From a checkpoint of a small image flow-matching model.
Model: 5.1M parameters, 32-pixel images, arch unet, norm layernorm, widths [48, 96, 192, 192].
Data: trained on procedural textures in two colours, tilted and lit, 195000 training examples, 26.3 epochs.
Rows from block 6 of a small image flow-matching model, named by matrix and row number. Rows with one number belong to one channel. Each number is 50 + 10 x the weight over its row's rms, rounded and kept within 0 to 99. All counts start at 0.
After each channel's rows are labels from the 100 images, of 14976 (inputs lightly noised), where the channel reaches its highest value: "responds to" is what is common among them. Only what is clearly more common there than usual is listed. The data: procedural textures in two colours, tilted and lit.
# convs0: first 3x3 conv (model.mid.2.convs.0.weight, 192x192x3x3, each kernel summed), inputs 0-191
# convs1: second 3x3 conv (model.mid.2.convs.1.weight, 192x192x3x3, transposed, each kernel summed), outputs 0-191

convs0.3:47 53 53 32 43 49 56 51 70 49 51 47 55 42 54 57 32 40 70 55 49 61 46 56 43 56 48 50 47 42 57 39 35 34 40 50 62 38 39 56 31 52 41 43 62 40 52 52 56 42 46 41 60 44 52 55 46 33 48 62 31 57 41 58 54 52 55 41 58 60 59 50 62 66 57 48 49 44 65 41 40 43 35 34 61 44 64 47 39 48 55 64 13 40 49 68 43 59 53 49 59 63 48 48 48 50 71 33 49 49 49 44 46 38 63 27 68 64 56 57 53 50 50 62 56 53 40 53 72 45 43 48 64 50 57 31 43 68 48 46 67 70 35 52 58 59 41 46 48 49 63 61 57 58 62 60 55 52 40 55 59 49 71 70 46 61 53 59 54 54 58 41 65 41 43 54 53 42 49 50 55 48 48 56 47 46 57 29 39 49 70 51
convs1.3:62 45 50 59 52 59 45 37 38 55 48 51 33 38 55 41 59 66 41 43 42 41 57 45 62 63 54 54 55 65 65 51 67 44 42 51 35 65 66 61 72 40 54 49 50 59 49 49 46 64 53 58 47 58 56 42 51 40 31 41 72 48 63 50 21 46 37 56 50 35 43 38 54 34 52 48 45 52 39 64 54 60 53 66 45 60 53 57 65 51 42 46 74 60 55 44 62 47 44 47 42 44 52 49 57 49 32 59 44 49 53 67 48 48 44 54 30 36 43 52 51 50 45 35 41 52 55 56 29 59 69 46 45 46 67 64 50 36 48 45 34 38 56 52 42 49 54 58 47 64 52 41 41 45 38 36 53 58 61 53 39 39 39 28 37 48 46 49 49 42 26 65 39 71 65 51 54 54 55 43 50 35 39 42 52 49 38 62 64 54 58 42
responds to: black; ground colour: black; pattern colour: black

convs0.34:55 40 58 44 48 55 56 43 56 40 42 60 25 30 71 55 71 61 57 40 27 55 61 41 69 51 36 72 59 59 60 51 36 62 45 59 57 61 48 61 63 69 38 44 48 41 60 45 48 48 36 37 50 53 69 51 54 48 43 47 36 61 44 53 40 54 30 65 63 41 60 53 55 46 62 55 53 44 49 36 50 60 57 60 68 50 57 40 61 53 50 60 55 50 52 51 52 57 49 68 54 52 54 48 67 54 47 48 57 36 45 55 57 21 48 52 51 38 57 55 55 51 58 35 51 48 35 68 47 52 48 56 48 39 65 52 73 61 51 63 50 47 72 61 49 49 47 57 53 54 39 40 51 53 51 45 59 60 47 48 47 41 48 58 61 42 48 74 40 29 42 58 40 51 60 66 41 50 70 63 51 44 45 43 47 64 56 56 61 53 50 69
convs1.34:29 54 38 36 42 54 44 51 59 67 50 38 74 49 32 38 33 49 46 48 64 42 52 46 40 43 66 36 49 35 42 45 68 50 52 43 38 46 54 43 39 36 65 60 45 48 25 56 50 37 54 52 49 53 26 53 53 41 37 38 50 35 51 52 80 37 48 38 45 53 47 34 60 43 43 49 45 48 40 66 53 44 35 31 55 64 50 68 38 49 39 51 51 51 50 45 56 51 43 44 44 47 41 63 45 31 54 42 66 55 46 41 34 52 52 54 59 64 62 58 42 55 44 55 54 52 59 42 68 50 53 54 73 59 58 33 45 55 52 46 48 58 41 44 56 40 58 37 60 52 54 57 64 41 52 63 52 52 59 63 51 66 54 51 38 62 56 41 66 60 36 37 59 57 49 47 54 54 35 19 44 44 55 48 54 41 56 47 47 55 45 53
responds to: white

convs0.190:66 53 45 46 56 61 53 45 67 34 50 20 63 54 43 51 53 63 61 40 65 41 52 47 51 52 71 41 38 38 46 48 62 47 48 36 46 64 53 47 58 49 50 66 31 49 42 52 57 54 49 36 55 41 39 62 46 43 70 48 55 45 57 59 83 68 58 43 46 52 60 46 43 45 47 51 46 48 53 48 44 69 44 63 50 57 53 61 51 50 50 62 63 52 40 52 50 36 42 47 62 46 46 60 57 43 61 41 53 42 69 62 54 65 64 60 65 47 47 57 43 63 59 35 47 38 52 46 45 44 49 59 57 71 63 49 33 58 37 71 51 62 69 47 50 51 61 45 40 63 50 38 34 59 46 53 50 57 66 64 45 49 39 53 50 41 36 45 60 40 37 42 40 44 65 34 52 47 48 48 53 52 47 49 72 39 75 50 50 41 59 38
convs1.190:35 46 70 40 35 38 50 54 44 64 54 60 34 42 57 40 43 40 52 54 32 55 54 51 38 55 37 62 59 62 69 48 49 52 52 58 48 48 48 58 48 48 55 47 63 47 53 41 54 59 59 78 35 50 61 35 56 38 11 43 40 55 37 35 20 32 22 59 50 49 42 47 59 50 45 53 59 53 46 38 52 39 49 45 52 46 55 34 56 44 44 36 46 41 46 53 44 62 55 55 41 54 49 47 41 57 35 53 45 54 42 46 59 31 42 42 31 41 38 55 66 45 44 58 47 68 44 58 60 51 46 57 58 31 42 47 58 46 57 34 49 32 46 49 46 47 41 45 63 48 52 52 59 49 53 41 49 45 38 41 57 43 69 54 56 51 64 57 52 63 37 54 58 58 36 62 58 49 50 51 60 28 59 47 29 52 35 46 55 54 50 57
responds to: black; ground colour: black; pattern colour: black; cloudy

convs0.167:43 61 43 66 41 29 43 43 46 42 57 53 56 66 55 34 62 52 46 31 54 60 46 49 56 49 43 64 43 51 41 57 63 53 40 32 51 60 63 40 38 57 46 49 62 42 49 61 44 46 52 63 57 46 54 46 64 65 59 55 64 51 30 59 51 55 51 52 74 31 41 58 52 40 68 68 52 47 47 47 43 60 53 49 34 59 49 55 45 53 59 51 59 42 54 46 47 52 44 74 56 58 55 63 37 57 43 56 52 72 67 53 53 40 48 58 57 49 32 53 53 48 25 46 55 53 40 49 55 33 31 39 55 45 51 41 45 44 60 41 30 31 64 48 39 56 54 49 63 60 49 48 57 38 33 31 49 46 66 16 46 36 52 48 57 65 53 55 48 59 59 50 39 51 50 57 56 52 58 62 57 51 51 47 23 53 45 48 49 44 51 68
convs1.167:53 47 54 37 64 66 41 48 52 53 51 47 56 42 47 69 42 59 41 60 37 56 53 44 43 49 64 39 52 49 62 46 44 40 57 54 58 50 41 60 49 43 68 57 37 52 42 37 60 45 42 41 38 47 36 65 40 42 40 60 29 51 62 50 46 50 40 48 34 65 59 44 43 73 44 37 49 56 53 60 39 52 43 55 82 29 47 53 51 63 39 50 53 47 47 58 49 47 53 38 39 50 46 48 64 31 50 47 47 21 36 49 52 63 48 44 33 43 59 60 54 49 65 57 42 42 62 60 54 73 67 57 42 62 52 61 54 54 50 63 66 63 50 52 60 40 47 48 42 48 39 51 50 57 63 53 53 52 39 78 57 72 59 49 47 43 48 39 53 39 39 47 68 52 54 45 42 56 58 27 45 51 44 58 77 52 63 50 54 56 47 33
responds to: seen at a slant; white

convs0.78:45 53 53 47 61 59 32 47 65 44 61 60 45 54 63 43 51 43 51 49 37 76 48 73 54 57 45 46 63 49 48 39 37 54 52 48 57 47 52 46 39 73 55 39 44 35 44 40 46 34 50 31 67 44 62 36 42 52 72 64 49 44 40 49 39 47 75 32 58 39 59 53 52 42 49 61 45 45 55 63 36 49 41 58 44 56 67 51 40 67 41 40 40 65 59 58 47 65 47 41 40 52 53 33 62 52 53 37 54 45 43 52 57 46 45 40 41 31 58 46 57 69 56 43 59 44 54 53 57 51 45 30 58 53 46 40 44 48 47 53 52 65 51 48 28 58 49 58 44 54 67 48 33 56 58 50 31 36 51 50 58 67 58 51 43 46 33 34 52 31 60 38 46 57 52 62 53 37 45 51 49 58 43 59 66 44 51 37 23 54 51 45
convs1.78:56 43 53 49 49 48 62 58 42 48 39 47 58 48 40 57 48 52 53 37 55 40 52 35 35 45 48 64 32 37 51 76 62 50 54 53 45 55 43 62 49 27 34 59 61 50 55 50 58 61 55 50 32 50 33 63 53 38 28 40 39 48 51 45 51 50 22 63 43 55 48 47 37 51 58 42 52 54 51 23 60 54 45 49 65 41 33 42 57 33 51 60 51 32 34 47 47 30 49 53 56 51 43 57 28 44 40 62 50 50 55 57 55 50 53 46 59 63 39 61 42 35 42 44 47 61 44 48 48 42 47 66 42 35 52 52 58 43 47 53 48 45 51 47 82 41 35 44 58 52 35 55 66 35 46 41 58 53 43 59 42 31 50 46 51 56 62 65 52 77 41 51 54 41 52 50 49 64 47 32 50 42 59 43 33 55 53 54 68 41 49 59
responds to: seen at a slant

convs0.2:29 78 60 45 66 51 38 60 39 59 53 47 42 61 37 51 56 46 38 39 48 39 56 53 60 66 32 54 51 46 59 38 35 61 80 58 37 60 64 60 46 43 68 45 49 51 42 49 49 58 60 61 63 52 62 46 36 57 43 48 55 47 51 47 46 46 60 53 63 46 41 54 47 49 52 54 58 41 56 64 56 49 49 62 47 49 49 48 51 39 50 47 58 69 54 37 50 57 62 47 61 57 49 62 61 48 58 54 55 44 43 50 69 60 47 70 33 59 43 48 50 51 52 53 58 51 55 51 45 63 67 47 41 68 43 43 32 36 56 41 38 49 13 47 43 56 45 47 47 17 36 37 51 55 53 42 59 40 26 44 70 60 61 53 40 48 40 38 34 53 56 53 46 47 48 49 63 60 51 59 34 40 57 51 58 55 54 45 63 52 47 39
convs1.2:59 38 46 63 27 67 64 50 59 41 29 48 47 39 59 59 37 59 47 49 61 45 43 54 67 36 58 52 46 66 49 69 60 33 40 41 65 48 22 51 50 52 27 41 57 55 54 64 49 43 61 37 41 47 30 60 50 52 29 38 50 55 55 56 49 44 42 44 52 26 50 42 41 45 53 43 52 57 56 44 51 52 40 48 59 48 43 44 61 38 48 61 62 42 59 51 48 54 44 51 45 45 44 39 43 36 43 48 36 60 65 47 60 37 49 47 55 52 59 52 51 50 35 34 41 39 47 45 34 33 44 38 29 32 66 53 56 51 58 58 65 51 50 39 67 71 54 53 55 61 55 62 54 51 41 55 47 63 52 51 46 23 43 50 53 55 54 59 36 49 49 49 53 43 37 43 35 62 51 48 47 57 48 42 41 50 32 68 45 30 60 67
responds to: crumpled

convs0.36:51 54 62 43 59 57 49 54 51 44 45 30 52 55 40 52 46 59 68 50 70 46 46 40 35 61 70 55 45 43 31 41 56 52 47 37 39 64 50 44 56 45 54 61 25 54 49 46 70 64 57 45 38 43 46 49 49 64 83 42 61 49 43 64 89 58 59 49 41 57 51 52 49 41 36 51 37 59 47 40 49 58 48 64 44 49 46 56 44 49 42 55 58 44 41 57 46 44 53 59 54 54 52 56 45 41 62 41 53 51 56 58 64 61 64 70 67 44 36 65 52 72 49 40 47 54 57 57 53 48 46 64 58 69 65 47 39 63 49 69 49 54 81 46 49 51 57 39 50 61 42 45 49 49 38 49 49 56 63 53 38 45 41 60 61 47 54 54 57 49 54 44 39 54 59 38 54 58 45 50 54 55 48 44 57 42 76 56 49 42 65 35
convs1.36:44 60 67 40 37 38 58 46 52 58 54 62 38 38 58 44 51 44 47 46 33 44 63 53 51 40 42 56 44 52 81 54 55 55 49 57 50 49 55 65 51 53 54 56 71 45 51 48 53 44 51 60 51 50 55 41 46 16 00 47 32 55 50 36 31 44 20 55 54 40 43 55 53 50 55 42 63 43 38 46 48 45 37 54 54 55 66 35 57 43 44 42 57 43 42 61 51 56 49 35 53 63 47 44 57 44 41 53 58 37 49 50 50 28 40 29 39 41 53 44 56 37 54 48 48 58 39 47 54 52 49 50 58 36 44 36 59 40 51 39 56 45 48 45 53 52 48 57 51 50 49 40 46 45 57 48 53 46 39 49 54 46 73 40 47 52 47 53 59 54 26 51 62 52 48 51 52 46 47 42 67 24 52 45 41 53 36 40 55 58 47 58
responds to: black; brown; ground colour: black; furry

convs0.175:54 55 64 55 62 38 49 43 41 44 57 45 30 56 42 49 43 53 56 34 65 37 45 62 58 56 41 58 56 42 38 54 44 50 56 57 32 55 55 56 48 36 54 42 50 53 62 57 48 45 48 36 53 38 70 37 53 64 74 35 58 56 44 45 51 30 61 43 54 73 52 52 37 30 50 62 42 62 55 46 61 64 67 63 46 58 51 49 47 43 54 43 58 61 36 38 38 53 65 63 45 45 33 53 61 56 54 49 53 42 59 42 58 63 48 57 49 44 62 54 56 47 52 33 47 58 43 47 54 43 71 60 46 51 54 44 56 56 18 46 32 47 53 58 45 51 34 54 19 43 45 43 53 49 44 51 40 60 26 64 51 61 52 47 43 31 41 47 54 38 57 44 50 44 55 39 47 43 57 39 47 56 55 55 52 37 48 69 22 39 48 44
convs1.175:37 46 31 37 37 55 41 49 56 52 50 48 65 35 65 54 50 57 50 54 37 64 55 36 43 47 72 45 40 61 72 46 61 50 44 38 61 52 38 52 47 55 44 56 47 46 40 41 56 44 51 62 42 67 35 64 31 34 19 61 26 42 57 54 57 68 37 57 48 23 49 56 57 59 43 45 56 40 44 52 32 48 34 39 60 41 56 41 55 56 42 45 61 34 54 61 55 49 41 31 51 51 55 56 45 42 40 49 47 40 45 53 45 29 46 39 52 56 35 49 46 43 45 51 42 44 44 47 47 60 32 43 61 60 57 61 48 49 69 45 66 45 43 43 47 43 73 38 67 61 52 49 49 52 54 42 57 41 70 38 55 39 50 57 50 67 49 40 43 52 35 56 52 51 37 54 51 43 44 63 47 44 42 45 52 58 44 29 67 50 55 42
responds to: crumpled; seen at a slant

convs0.171:49 50 68 46 57 62 46 56 57 59 51 59 60 50 38 60 51 42 65 40 36 57 51 34 39 61 44 69 38 50 60 49 51 56 55 65 49 24 59 76 64 49 47 46 60 44 55 39 66 29 45 42 44 57 55 43 41 45 42 38 47 58 41 60 32 43 46 56 47 53 46 52 47 57 56 54 53 57 54 43 47 49 39 48 46 50 66 43 55 50 39 44 45 35 47 61 52 54 60 48 55 59 44 30 57 39 57 54 49 47 54 53 50 47 26 41 21 45 39 42 55 50 43 55 48 71 50 71 45 48 43 43 53 43 24 36 44 72 59 62 64 36 63 44 67 64 47 51 65 58 55 57 45 40 50 35 43 45 46 40 49 41 89 52 50 46 57 42 51 69 56 47 54 53 53 55 56 56 51 40 49 43 40 53 51 65 64 55 44 50 71 55
convs1.171:52 46 35 57 40 42 53 61 45 36 54 40 40 45 59 46 49 39 72 51 62 39 42 59 66 33 61 35 57 53 53 49 49 64 64 44 55 65 51 27 44 46 54 52 54 53 44 52 38 68 52 62 53 44 50 55 50 34 35 52 54 33 58 43 84 57 36 44 45 47 50 39 52 42 46 44 49 37 39 48 54 50 50 34 60 49 45 57 52 47 66 59 50 58 43 42 49 56 43 60 48 26 50 54 44 62 45 48 41 53 52 45 45 37 79 50 83 58 54 57 46 38 57 46 56 39 46 32 42 48 55 55 35 64 67 54 51 60 44 45 32 45 32 47 40 37 56 52 37 39 55 39 52 55 47 60 66 55 52 52 52 47 21 60 45 47 46 49 50 41 37 57 43 50 43 40 39 39 52 69 31 39 61 54 51 41 46 47 55 54 30 41
responds to: white; ground colour: white

convs0.44:49 33 37 43 37 56 48 41 76 48 53 46 60 32 49 43 51 71 40 46 46 48 56 45 51 53 73 56 50 47 64 58 55 12 33 49 48 42 39 49 47 43 34 51 69 36 49 44 45 58 40 54 45 54 57 52 45 18 16 59 44 55 45 47 33 65 27 50 54 45 66 22 61 57 41 48 47 53 50 50 49 52 34 38 61 51 57 53 45 53 49 48 56 46 35 53 45 55 49 52 52 38 45 61 39 53 56 41 25 52 65 59 58 37 42 46 63 58 51 56 56 49 55 55 47 47 47 49 58 50 40 46 57 49 67 44 45 52 55 51 49 56 56 50 59 41 62 46 54 66 46 57 46 51 60 55 53 59 51 50 56 48 54 54 51 60 48 48 51 49 22 51 63 49 41 56 57 52 44 60 24 24 48 46 59 41 52 52 44 54 55 49
convs1.44:53 37 48 54 61 51 48 77 39 56 56 50 53 70 60 43 50 31 61 53 53 57 37 54 61 48 28 34 56 54 33 42 41 69 74 53 53 49 50 42 41 60 77 46 39 50 47 54 42 44 62 45 62 59 40 46 67 70 68 53 61 47 49 62 44 50 65 44 52 58 45 58 42 51 56 54 65 53 45 59 63 44 64 42 48 54 47 61 58 45 60 54 44 69 60 52 53 41 58 55 52 52 63 57 56 56 41 51 65 56 36 41 32 69 68 60 22 46 48 43 50 44 58 41 51 55 61 40 53 34 67 47 48 65 17 56 52 71 48 37 48 48 40 56 35 42 32 57 46 36 57 44 53 56 49 53 46 45 43 50 59 62 43 41 45 55 51 37 50 43 63 47 39 39 55 54 47 60 52 55 47 63 52 48 47 50 41 51 54 37 63 54
responds to: black; ground colour: black; pattern colour: black

convs0.140:45 50 58 46 38 61 54 35 58 51 47 47 42 26 51 48 53 63 38 42 45 49 75 58 62 56 72 64 40 60 60 68 56 57 36 57 57 46 55 56 56 36 32 42 58 38 57 52 55 50 46 65 53 65 60 39 50 35 41 56 53 47 56 53 41 64 39 48 53 44 48 56 55 47 45 48 38 47 52 49 47 53 40 59 54 44 40 50 46 52 44 63 81 60 56 35 43 65 50 63 46 46 39 43 57 51 55 39 51 51 64 54 66 31 19 61 48 50 60 59 41 45 68 47 55 45 48 73 47 60 43 54 41 67 65 56 43 33 43 59 48 49 57 52 41 45 59 56 50 55 27 54 49 43 53 55 48 51 64 56 48 34 40 59 68 56 43 77 32 54 41 75 51 64 56 56 51 39 54 56 50 42 43 44 52 52 52 68 54 55 40 45
convs1.140:46 46 55 55 54 42 41 69 45 47 43 56 51 52 53 53 51 38 64 46 52 54 34 49 38 38 38 38 68 34 39 35 32 46 67 53 40 60 43 34 46 70 51 56 45 45 39 48 44 45 42 39 42 47 54 54 57 39 36 40 54 37 36 43 54 35 41 52 32 52 48 50 48 45 49 55 47 50 43 49 55 41 50 44 47 51 62 43 50 40 44 37 33 49 47 69 48 40 56 46 55 57 47 50 50 59 39 48 51 62 39 41 43 52 78 52 57 53 43 46 57 55 46 52 42 52 36 23 50 44 60 57 71 35 42 41 65 62 41 36 45 37 34 45 55 50 58 45 51 32 71 33 47 70 52 51 55 44 39 52 67 63 54 52 38 35 57 22 55 41 41 34 44 39 40 38 42 50 46 38 44 44 62 47 52 47 43 30 41 37 76 45
responds to: black

convs0.147:44 51 50 48 36 39 41 54 57 32 47 57 56 57 49 36 44 43 59 30 40 68 30 61 56 72 44 44 54 57 56 59 44 54 60 40 72 58 66 32 44 48 53 39 59 53 53 47 47 52 62 57 53 37 53 48 55 52 60 55 40 48 47 57 59 65 50 33 75 51 57 50 53 53 44 46 58 36 46 53 31 31 44 50 57 61 42 55 34 56 53 48 37 45 59 46 28 48 55 48 49 55 52 52 18 62 43 59 48 61 27 45 52 54 62 34 57 51 59 63 33 54 61 55 66 42 40 65 37 58 44 43 53 58 55 52 48 49 57 58 57 55 52 58 50 55 52 54 60 42 57 55 59 55 48 48 43 38 58 18 36 45 62 59 32 58 46 54 48 41 53 55 64 43 44 60 44 54 45 53 48 55 61 67 19 58 45 54 59 60 53 68
convs1.147:49 52 55 49 65 60 49 51 54 62 57 37 51 41 53 62 56 58 46 54 68 48 73 38 44 24 57 59 47 43 48 39 60 45 49 52 36 44 41 78 58 55 42 56 54 33 44 50 50 31 40 45 43 57 39 59 44 47 37 48 61 54 50 39 40 36 37 69 27 44 43 45 49 37 56 49 46 62 53 45 65 77 44 48 58 41 61 43 67 45 37 52 59 46 40 56 69 58 44 57 50 55 35 49 64 40 50 45 57 41 67 51 42 47 44 54 35 45 31 48 66 43 38 43 34 61 59 36 60 40 52 49 43 41 47 50 53 47 48 42 48 35 49 41 48 45 63 49 40 57 40 51 46 50 50 50 57 54 52 73 74 57 46 30 60 39 55 40 52 61 47 45 42 53 62 41 51 49 58 42 55 42 43 36 79 37 54 49 43 37 53 28
responds to: seen at a slant

convs0.139:38 54 51 39 56 44 40 49 51 59 50 64 44 47 36 36 59 55 53 45 55 55 58 39 43 39 43 39 43 57 41 53 55 50 53 45 70 55 68 54 31 35 52 52 58 46 65 43 43 36 48 53 57 48 34 39 46 66 68 50 49 45 55 48 48 53 59 47 52 52 47 48 56 51 47 48 46 32 51 42 31 47 53 51 63 49 60 51 28 57 46 37 44 39 36 44 43 48 53 59 22 48 48 61 41 53 38 36 46 41 46 35 54 69 47 47 51 55 47 59 60 33 37 88 36 52 43 53 57 54 45 50 60 47 59 41 61 42 41 22 43 45 59 56 64 48 43 33 44 32 54 73 35 48 68 47 52 41 54 59 50 69 64 56 52 58 54 47 51 54 70 56 55 45 53 60 74 34 37 46 45 61 61 40 42 55 35 44 47 36 53 59
convs1.139:62 48 49 58 44 53 49 49 46 35 48 32 54 42 66 53 44 51 48 54 35 60 44 54 49 70 56 62 52 40 52 48 44 56 49 47 34 58 31 41 57 53 56 55 46 50 42 49 55 58 54 49 40 56 65 66 47 37 35 51 46 49 38 55 46 46 36 47 50 36 60 48 35 47 50 52 56 63 46 50 58 61 38 54 50 52 39 52 62 51 50 57 47 57 58 50 52 51 54 43 68 46 48 36 50 53 66 55 48 56 51 68 51 31 60 44 46 37 41 49 45 66 72 16 58 45 54 52 50 48 60 49 42 49 48 61 50 45 55 83 57 48 44 45 42 47 57 61 66 70 41 21 58 59 39 46 45 62 53 39 53 24 36 49 46 46 53 59 57 52 26 52 43 56 57 48 27 66 63 54 49 40 43 56 53 39 85 52 57 73 49 48
responds to: black; rays; ground colour: black

convs0.130:40 95 42 56 52 45 51 65 54 47 62 51 64 55 56 51 53 33 35 55 63 40 57 39 52 40 68 42 54 44 43 46 60 52 41 42 57 56 57 54 63 68 48 69 45 55 40 57 56 46 43 55 52 51 40 53 42 55 48 59 31 43 49 49 63 55 49 43 65 63 50 88 57 53 47 49 46 44 50 55 42 53 43 48 48 46 53 62 57 52 63 54 50 46 38 45 55 54 60 53 50 79 58 53 58 51 59 53 65 51 57 51 57 50 63 65 50 49 51 58 55 53 54 52 52 49 61 43 60 47 54 60 47 70 51 44 52 24 46 50 65 44 58 48 44 57 65 59 39 54 50 42 45 64 60 67 56 45 66 58 51 60 39 46 44 45 54 47 41 49 60 49 59 45 45 39 54 47 51 61 98 56 63 46 62 45 58 49 58 42 46 46
convs1.130:63 18 53 46 50 53 52 40 59 49 63 43 48 48 53 58 61 76 61 56 53 58 60 47 43 67 55 62 51 42 58 47 61 02 42 55 53 80 55 52 46 40 59 30 47 56 55 53 46 59 62 53 49 59 53 57 51 43 53 52 64 56 53 60 53 57 52 56 50 44 44 14 56 54 55 58 51 58 50 44 58 59 52 51 56 45 56 51 54 55 45 56 69 60 56 54 60 58 59 52 58 25 52 57 52 52 53 57 17 51 50 66 32 46 48 53 64 57 52 55 54 51 49 55 61 55 50 54 60 59 40 50 50 42 59 43 54 50 59 54 49 47 62 50 54 48 41 46 53 65 59 55 57 47 59 48 50 57 55 62 59 57 47 54 51 52 59 58 71 49 47 56 58 60 46 56 61 50 53 52 10 43 50 56 55 44 54 51 46 65 63 53
responds to: crumpled

convs0.102:64 82 62 39 69 53 43 43 54 56 42 46 78 65 44 46 48 32 51 52 40 56 48 67 53 47 41 53 57 52 52 47 60 65 69 60 53 48 47 66 46 32 60 58 31 42 49 53 47 39 48 27 41 43 39 50 55 50 62 46 47 36 54 61 40 60 66 56 55 61 40 59 46 46 48 55 40 58 58 53 37 65 47 47 44 49 57 45 62 56 50 46 41 47 43 55 49 42 49 44 43 73 57 43 53 45 52 61 58 34 63 64 62 62 38 41 23 51 32 57 40 54 57 53 41 47 55 64 61 47 50 39 42 58 30 43 46 39 45 43 59 56 46 63 48 64 40 56 38 53 40 68 46 45 52 44 54 31 38 52 40 38 69 36 44 40 53 59 42 54 53 47 57 39 60 56 50 54 40 43 53 74 50 43 68 52 53 51 46 32 54 39
convs1.102:48 46 59 47 35 48 50 39 55 38 60 41 39 45 56 53 53 69 53 40 53 51 47 36 57 45 70 58 35 50 56 48 59 29 48 42 49 56 63 45 45 44 47 44 49 45 53 42 56 49 52 61 50 52 54 57 35 33 33 50 41 44 55 51 80 63 39 48 63 43 55 42 64 49 40 55 65 57 40 43 57 50 34 76 72 54 44 50 44 44 39 63 81 62 47 36 56 49 45 46 58 40 51 63 47 61 44 42 35 37 53 48 60 35 49 49 71 48 62 66 41 50 35 40 54 40 37 51 63 66 45 68 53 67 80 49 45 54 48 64 49 61 62 37 45 41 48 36 51 61 37 47 46 48 49 46 58 56 65 57 45 51 43 61 54 53 41 53 53 41 32 55 51 60 55 41 64 61 57 39 39 29 53 61 49 41 48 46 54 60 46 55
responds to: crumpled

convs0.191:46 49 41 42 61 58 59 39 37 62 49 40 50 58 56 55 39 63 49 43 55 34 48 50 46 44 65 56 45 46 32 49 66 42 42 44 43 53 48 55 57 41 58 48 13 50 49 33 65 58 51 51 45 36 42 53 44 62 68 45 35 52 49 47 55 55 60 59 39 60 29 47 65 57 65 47 59 65 56 34 58 59 47 61 38 30 36 51 56 62 45 43 69 61 55 52 56 56 49 45 48 50 39 47 44 44 58 44 50 42 59 49 53 45 55 55 65 49 61 61 33 71 52 36 54 53 46 50 56 61 48 61 63 49 60 54 43 60 41 68 80 51 63 31 30 72 50 63 48 64 42 39 56 37 45 53 38 43 51 49 42 40 42 53 56 46 48 56 51 63 64 38 45 47 58 37 36 54 38 53 50 56 47 53 56 51 70 54 44 36 55 27
convs1.191:50 55 57 48 27 45 48 54 64 47 49 47 45 31 43 44 51 43 51 54 49 55 61 50 49 42 50 44 56 49 71 50 43 58 52 43 51 61 46 47 44 50 38 60 75 50 50 65 42 43 45 60 43 63 50 38 48 24 10 44 60 49 55 46 56 37 30 40 44 42 72 47 40 42 30 41 43 42 36 66 40 52 42 38 63 75 71 46 47 35 48 51 58 42 49 52 40 49 51 48 44 48 54 46 56 42 42 45 52 51 50 55 54 34 47 43 41 52 35 39 68 46 55 55 45 41 55 48 45 50 53 48 40 50 50 41 48 35 53 33 25 46 43 60 62 25 59 36 58 46 53 49 36 65 54 53 64 54 57 56 51 51 59 44 48 48 51 53 52 33 22 54 49 65 46 56 67 41 51 57 56 30 48 43 50 41 35 43 58 65 45 55
responds to: black; brown; cloudy